A small spectrogram enhancement model, trained from scratch: norm batchnorm, batches of 256.
Rows from block 7, named by matrix and row number. Rows with one number belong to one channel. Each number is 500 + 40 x the weight over its row's rms, rounded and kept within 0 to 999. All counts start at 0. Numbers have three digits each. After the name is the row's rms in percent of the matrix's.
# convs0: first 3x3 conv (model.decb.0.1.convs.0.weight, 96x96x3x3), inputs 52-55, a 3x3 kernel for each
# convs1: second 3x3 conv (model.decb.0.1.convs.1.weight, 96x96x3x3, transposed), outputs 52-55, a 3x3 kernel for each
convs0.2 098:452480542452467500390432486477444500500481462480500500526528573468450464500500516500562501530538500500542500
convs1.2 111:513501500478458474484453476530504450527535578473483449470490500500500500500566565463461455500506509500500500
convs0.3 098:405448432500500498434481494444428380386500617500486446500500543500500500476483500500500457526500492500500459
convs1.3 102:453500576569510500510539587401466500500500474400477545519560559440492500500534531523540535500481512451470486
convs0.4 101:500486479500500500440421508547500500517513500500467452500500467500500536552500500405381500462449500471460398
convs1.4 114:523466444526500498553532539550500500520484480547543500500558533527552536500500500500500550520481473520531531
convs0.5 101:480500482482500484482525469431472519500500500500530576500537572462477491412457477453477462477500531500500534
convs1.5 088:535504528500511500557540528449450528492500543524520500466500535500500500559466464548475500546469500500442500
convs0.6 106:574533450500544442522555458504548500508533500554549502500494479522500471508500466544551551500574500500500402
convs1.6 095:578500492500500500500618602577500458534512500561500500500530500500500471480500449500464438550500525527446443
convs0.7 103:500534483500501441469489465463473500468474486490454528449449473463500466472450464578467564500414494500421490
convs1.7 097:439500500490500500500500487470558442500519500500558546545615500490579500500535500484627534500527516478496500
convs0.8 094:500474500411475500443466489499538552500500500500495439500500539500500520500500500480567557490500500473500478
convs1.8 101:500452436528520451474500500500500554479494500460500451500521450500500495483493484552539479437500450500525416
convs0.9 091:526500500459483500388493500496500424500480422500477434500500515500500500450459460500549500442500500436455504
convs1.9 084:494545528460541546459552560494500412491531500445481470407517431441551500441569500500571556465500500448500500
convs0.10 104:470446500489500500550552513424497500438499565500597581500500481500500500500500500500461478524500500520561522
convs1.10 103:543552501520500469583552450539508500500469500478500527500519530500509580500433500480456500574483500542457500
convs0.11 099:500475538484428500462439454417479490426476545467452500509500558527545615453446431500500500471500528547540544
convs1.11 083:569555524530500418500500500481548592500500529500500427523500545500538544549510502500500500462441467448399462
convs0.12 106:502564498469500500491461500500464500575500500518462451490538578500542598472523563500500472551581515486546500
convs1.12 092:500489504500500544500526500523528448500469414487471500419427478450500551428431526500451500495464525500500465
convs0.13 099:475530581450522560500500512500533526418450500504498462535469500516469500500472500476596500471544454500500480
convs1.13 080:500500500500500500500500500455553566460566535500556500446477500500500500500515525500583572500538538500510500
convs0.14 104:510552462500514481502458441487551437500513446516465533530517500531500493536500453464500500477500567520554562
convs1.14 110:543593500499571519466500474431550455483541516520500526534500470556550522544500500500518542477484500500500516
convs0.15 097:500500473480500480504531500450521500500530530525500534481483471500496479500493492500528471525531490575500500
convs1.15 120:501479410500491474500468456500522411500500484497456500550530429520524500468479540451603539473509566502500555
convs0.16 105:434435438544500525454491500500500536500530524499569543514445434500525500480500552417382444511500500531500421
convs1.16 099:500500466455469500465500500468500474500500461500513530500526462498513500500500462531519600565523560598539551
convs0.17 102:419459500500468552571500500500500446500500450532500500486488451477477500500493500497500413543537488500564552
convs1.17 090:436407517446500500500500494500500571451416462465532525563533429553500457574566500469601516444566513471500500
convs0.18 099:500500538439448473537500500446439443452465470513523546531500580500481500460477414533571570521473500551431491
convs1.18 107:447500430500532500522500498402429401500500500522500500528476543509532500500500582532571477500500500451446537
convs0.19 101:491430448555500490500523509500481500524527528500532465500500500489487463530515500524482451500500423420450500
convs1.19 091:500500500417500513451556560576500416548500455558549572500500500492500552509500500500500500500500500500500486
convs0.20 101:449430462500500511500532551503485480515500500496500454484500488531515510572531505500470498500481500486468458
convs1.20 111:466500518484443451530513549603455498549447518500500561500449516500477500512480500452492500441500520480500578
convs0.21 091:571548500480483480374388426423370351463450431505467439500500457503500474484455449536480460553534500540500460
convs1.21 088:572590570560545500564543500565524500524529532577571577500566500500572545460528500542513534447500513480521469
convs0.22 099:447405500520500531500557436535476568500500500405533500439458463500528501500540556500511508500552500500450466
convs1.22 094:478440500534500517540542443500500499500555477406500452540500500500458516555512617473423527458435507554463500
convs0.23 101:500500455500500453500500475552524572462500539489470500523500533524500500480473474515553457500435358476362385
convs1.23 113:526524500479500500464456459500525470520500500515451500525442462500498449475566534614530500500510498436460502
convs0.24 113:478500500500500500555500500470471455556519485500500404550552500498500500474445431466433455500495500500534467
convs1.24 122:500436474532500489498594552446448551536500500547488493500500500500542500460500418574467465556510477523536488
convs0.25 099:500521500500500473467463475544562561431433422500521500500500572496495477480500500516457484514500533500456511
convs1.25 094:612560535500500500500500500577500500566506500536500481458500524500512505500500500500500432474485500494524523
convs0.26 098:439455448479477536489392463474422429500451406500477448500500500501500500523500500471441503552500462500500477
convs1.26 112:518515562500531585513559605520514500467500547500548538500500544500545544548593576451453500493472510475459454
convs0.27 104:558500556500500433435500500454500587500500522471527528509475474500500526513492500500599578463500543435350403
convs1.27 118:495500444536512455532515449459554470473532539506446522471476506530530503529537509580465500534500482563567539
convs0.28 100:542611516478483461500456500444501470461469527500494481477437426443500525480500532501528450500466466500387436
convs1.28 101:500500500500500500544500500499399457478500480500536567405500500446500488485468508424442500505500488474465479
convs0.29 103:521475458522500500463500538486454541495463514500463500500454448472447455451429432469454454451480495461500480
convs1.29 093:377442500472480525519486500383475500407525500454542514509591548500539500533492468546554504500453500541500500
convs0.30 102:452500500461467500500416503500500464510500494500464500485571520474500500500548548525523520500476500492483445
convs1.30 101:451544500446500521539500499497451455527525500529459456456579500500515500462500500500512557500537531489456546
convs0.31 096:500545500500550527500483501530568468544500484500499458483513500500556500500561500500500526483447466500489500
convs1.31 081:500505447500500448408412380637633529500500413542465452442500491500512455500500500500583525486536521500539542
convs0.32 102:521500500535524500462462520496492418560527428556500500500500500500500500495472459500500466500500500462415470
convs1.32 097:455450446544556500466500490549455395383485467424475500474522461542500441526523459447500526500472472450507500
convs0.33 104:500499500487452450441500537529531553505486552500440529528576500500534500500500537523538524468513485529550488
convs1.33 091:443500500500500500582500479500500460515525500540530500528518578500516580500500568500500510451418469442464522
convs0.34 098:453487420516539469454461439481495565500544531456535625528477500500463500500514497459469502453479488462487447
convs1.34 088:532418456517462500500456492444500552473500563482500552581500500552500500524523500500500559478500520485500591
convs0.35 101:564551542524583530450450517442457500471500450464506500480523500470489507463445496500562500500500487513500543
convs1.35 102:440500419496556500500475482606462462543497500500571490466551507546539517519455455447422473500439442515513525
convs0.36 103:458500509484431500538514547500488500500491500500479490500492554500499500461462478562524589500515500500517500
convs1.36 104:527480453546527500486511490561462500500452500500518500532442473526455456500489467543515536500500517500569500
convs0.37 105:460503412534574497500490490465494500500500500514574502440471479468455500500497500509457448479452428452455514
convs1.37 103:500500510500514531519537500500500450500545540515526471435390412454469489513526547500510500592500500553474477
convs0.38 102:476539488493554464454463403505466500476463465518446500520542500500519500500500503468490474481531492482584452
convs1.38 120:500571521461500459500479467482583500468536500507447500456500500472500493384500458457500500479507500475517513
convs0.39 096:548490493500460446500492454454423386459491546477500417500471440528491461500476468507500500540578592507500565
convs1.39 088:451424500563457404575500500440422500500500519498487548432478520500500523429500500500500500495500520457500459
convs0.40 099:500500486485485464553500487531464486500496515500563460511538498496524538457500487548500478539440473494475453
convs1.40 110:500471546500500550500471500519440436500527500487594525458500515500500500500451435510538526514573500550560434
convs0.41 099:472479476487500471532554549500493500568468466500449412507500447500500514472500500537468467553546527500534525
convs1.41 106:416539500480539541541539518529554485524500500538539533568500517500472433521473482500445428500459461551470500
convs0.42 096:521475469579467500578493508477505500538562556500469500533475464514465464531500484532466500525500544500452500
convs1.42 105:578551500583521500548500494453476558439467551428539500500449431500500452549563500500500484466500551474425500
convs0.43 100:582562500558500500483455453500500537500500527469529568458517601443500529428500573432405454458412477449435474
convs1.43 103:430471469500500500449503468398500518468531566487541543500500577481475539472500567516534520462528518500579545
convs0.44 102:554554474534532457527555490550500500494500500424533434500549501500532500500514500500448507500429488434451500
convs1.44 133:486552592500472505554470457463515543483500524500590473527500485520495480610494446437526536500521490542500452
convs0.45 104:410405424500610563500505500524500435479481465487500500476499495500500500500500500446554500500500458500485452
convs1.45 105:531452488531466443500500573420439547500456534500515502500500500500500500447498500510462406514464500527465522
convs0.46 100:484420459500497500500487472413480500515500445487500500500510551500474500569500536500500405500525500500564585
convs1.46 106:623544500534449500500445543540540468500526543456489500500500464470544481500544500500500500363466491406466500
convs0.47 098:511570483500500442500456427456452382450454500459468456500544541453540542451548541498457500508466500519465500
convs1.47 092:555515469500500409500500423528597630431500523557550585531500410500500474482500500558500459521500474500498553
convs0.48 104:438423471506500462579542544479500480500502502458463460500457482500483500539517500500500474497420451514459409
convs1.48 117:531465472477456500552522500462466469582521491541473476473563500489563500500559539548524532500447500500419491
convs0.49 104:500533433538573500545500449456470500497521540500500531475459429516528466500535513500393403476435444563532531
convs1.49 101:502505517527500500557523439500532500500515500500500542522513500535500465565497480486483500533500482572520534
convs0.50 100:568468461447500417460500417500512554500571456440500444500500509500491434493500473550471500503464492468470551
convs1.50 097:500490500572500500538537452499550392500538500500500354500569581467500500513500567492500541521470500495454423
convs0.51 097:500518500567559578456479500444423411497500533557532500555574530473500517500500500455485500500509502431455500
convs1.51 093:730577549517472450566500500574465489500500482560499500452470472500517514500512513500500500465465500500500543
convs0.52 100:538500500431420501402466537441522500453544560445543527490453477500460484500483500390460474435453500504507565
convs1.52 082:440500493500500500500500571536523569560520543500500500446500454500500463482467429441476475454500557500500500
convs0.53 096:453478543454500500521500527500500522572500500540553538467476500500500500547593573467500446501500465500529478
convs1.53 090:500524500500500500500541546500500456554500491474430374398500528465508500500527527500468509500495500509500542
convs0.54 101:469456489500588500451523529513493540503510502440500500500447437500447425542500500500443500456482500469539516
convs1.54 112:485425342490500402439457410452494469500500506514500493528563474502529470500543462525526544477482505500544581
convs0.55 095:476462506451500544517595610517560402503580456500541402470479450481515500497562580535500547500500532500511559
convs1.55 083:500500500500523475454462427592546529545500463589516500500500500565500500566500530465530532500500500553500500
convs0.56 105:523552540500457486456435455472500500467489471500492580516498504500468441500507512541567557543500500591534500
convs1.56 100:500500500569500500505545454399500500511526542500461446500500523495500500475374452520445442537524500600500485
convs0.57 106:528520500500479500450395452579500500500446509464445500532560546500500500500469450500411390500447418478477500
convs1.57 109:577500547557521495571486478603580472500474473500427473456512479457464416488475522542500500500439461500443500
convs0.58 095:500500500500500537466479500459456500454467500439500571498500539500498532557545589475500500536500500500487500
convs1.58 088:582559500526534546500555581500460453538500500532500500494500500565522545589549558529540602500500556500500500
convs0.59 098:632493430451500500458507500500478500500467450497471462459395398544500470455500500438548405478500485435529613
convs1.59 096:500500492500521524469464511500516474434500414500536472491592535500500500500458500500464500500414500438484500
convs0.60 102:541532537500500500463450488506505549500522513505500551511500500500442445500466476521570536514532540515478500
convs1.60 101:500433438547500490547432461500483474474437467488530499506500558523503526541510570472475436464455463500462467
convs0.61 099:561527500519500515418454489531500500500466472500487524467484471462517578469531621564455500500500593430462500
convs1.61 096:439465508443453500500412396483466492486500474465500533545500419500500458500599582524551593500469521518462521
convs0.62 102:559510500500453509465469481401433400500488449528500500481468477479455478495500483535556465500519481500500479
convs1.62 089:449500500500560502419500506357463426500497516470500543522432500435457464423464500551526481483449428450435460
convs0.63 097:441494608437484500471478455385476589486500430500502587474500602500488500469479547433500500488491500471434465
convs1.63 098:474522571435500580431500424498485524500500590460461448494524500500500459500458503583535583520523525519536554
convs0.64 099:522428500463410446446500527468522531500529500500558568500460432500500500500463500453477558500500523516500500
convs1.64 087:557516474550500500447500413500500521500500529470500517435500460500566453500536500560553500531500528500500543
convs0.65 104:402450532500497515500500477464542594436476545500520595456418442500454468500500500500500483541523500528500500
convs1.65 107:464474503530500499569536500466468528500500536500500500544587556500539500500500425504500485500469487545500500
convs0.66 094:500489454418428428476538500484500456469472478500501500461500513434500500481529582500500500558500500500471419
convs1.66 084:500500460537565500500594586541500444500500500500500527475500419500562516500595523500500491500500502478500485
convs0.67 107:532500498471467572430422500388437423453500467500512511484468464508500476500485500480574506434533536500536534
convs1.67 099:500509500531506540467500554500543396559520429500500473513500382523521500500510542500500500426500500454500526
convs0.68 101:500469457500433447500423500564565550500500522500470466512500462535500479500500500500532500500523500462515514
convs1.68 116:516466500526501500562500500394435500475445481529426513560559575463482500430437500570532477500500500467470417
convs0.69 098:544500499447446425500500500512522500523500468490459500505500454538492451541518532545560537539500500500493527
convs1.69 103:539603557500500525500500500582520500546455477520500544500424407512500490450470489569545525476500457474529500
convs0.70 105:517476447500472455527560500500500500545500458500479500500525500477491481489500486594500528500500540460500544
convs1.70 098:500507478528500521542541553500467500500512498419534500440469500464500500428484462534529500529547500550521455
convs0.71 099:471507500499457481483454500467500500501500417495513469465500500492500488497500468506577558500520560500500591
convs1.71 107:433511461437500500408460500479548458500500512500500500500510478500542500476500500500557500500552500500516481
convs0.72 104:419462467500505500451500540435461500466473461523516528500500450500530500461544518500500551500492500556500500
convs1.72 096:563506562548500500500525500470438500557500500465509536500492405479475459526500500500500504500483500540500458
convs0.73 096:487479500515500500500470507456500500477500488453600500499516500500500477549536563500500500455437500390410500
convs1.73 093:454508538510439445500471424456499500500500500464556530512534553534512500532421500500500500549500523568476500
convs0.74 092:500502515500500500515463418471510581501500547433500518500500500500500500472485500514461451502454445548500447
convs1.74 086:473447423468427474500402403500500467500563538500539491479428478544532585515518548500534579500511574518450514
convs0.75 096:461516450500570521462545549500495500500476459510520526520511500500500546517500536459522471435545488385533524
convs1.75 092:500500484500480500571500489500442437470500482500500438482500500500439500500470539453503607500500558551534605
convs0.76 104:453447430468505462500537522405384372487473459500500500536498459500483457492464462460440433500500500500500461
convs1.76 089:418466466483518542458500542455458427530500437526556563507527474510516475462468418517557520500500457524474474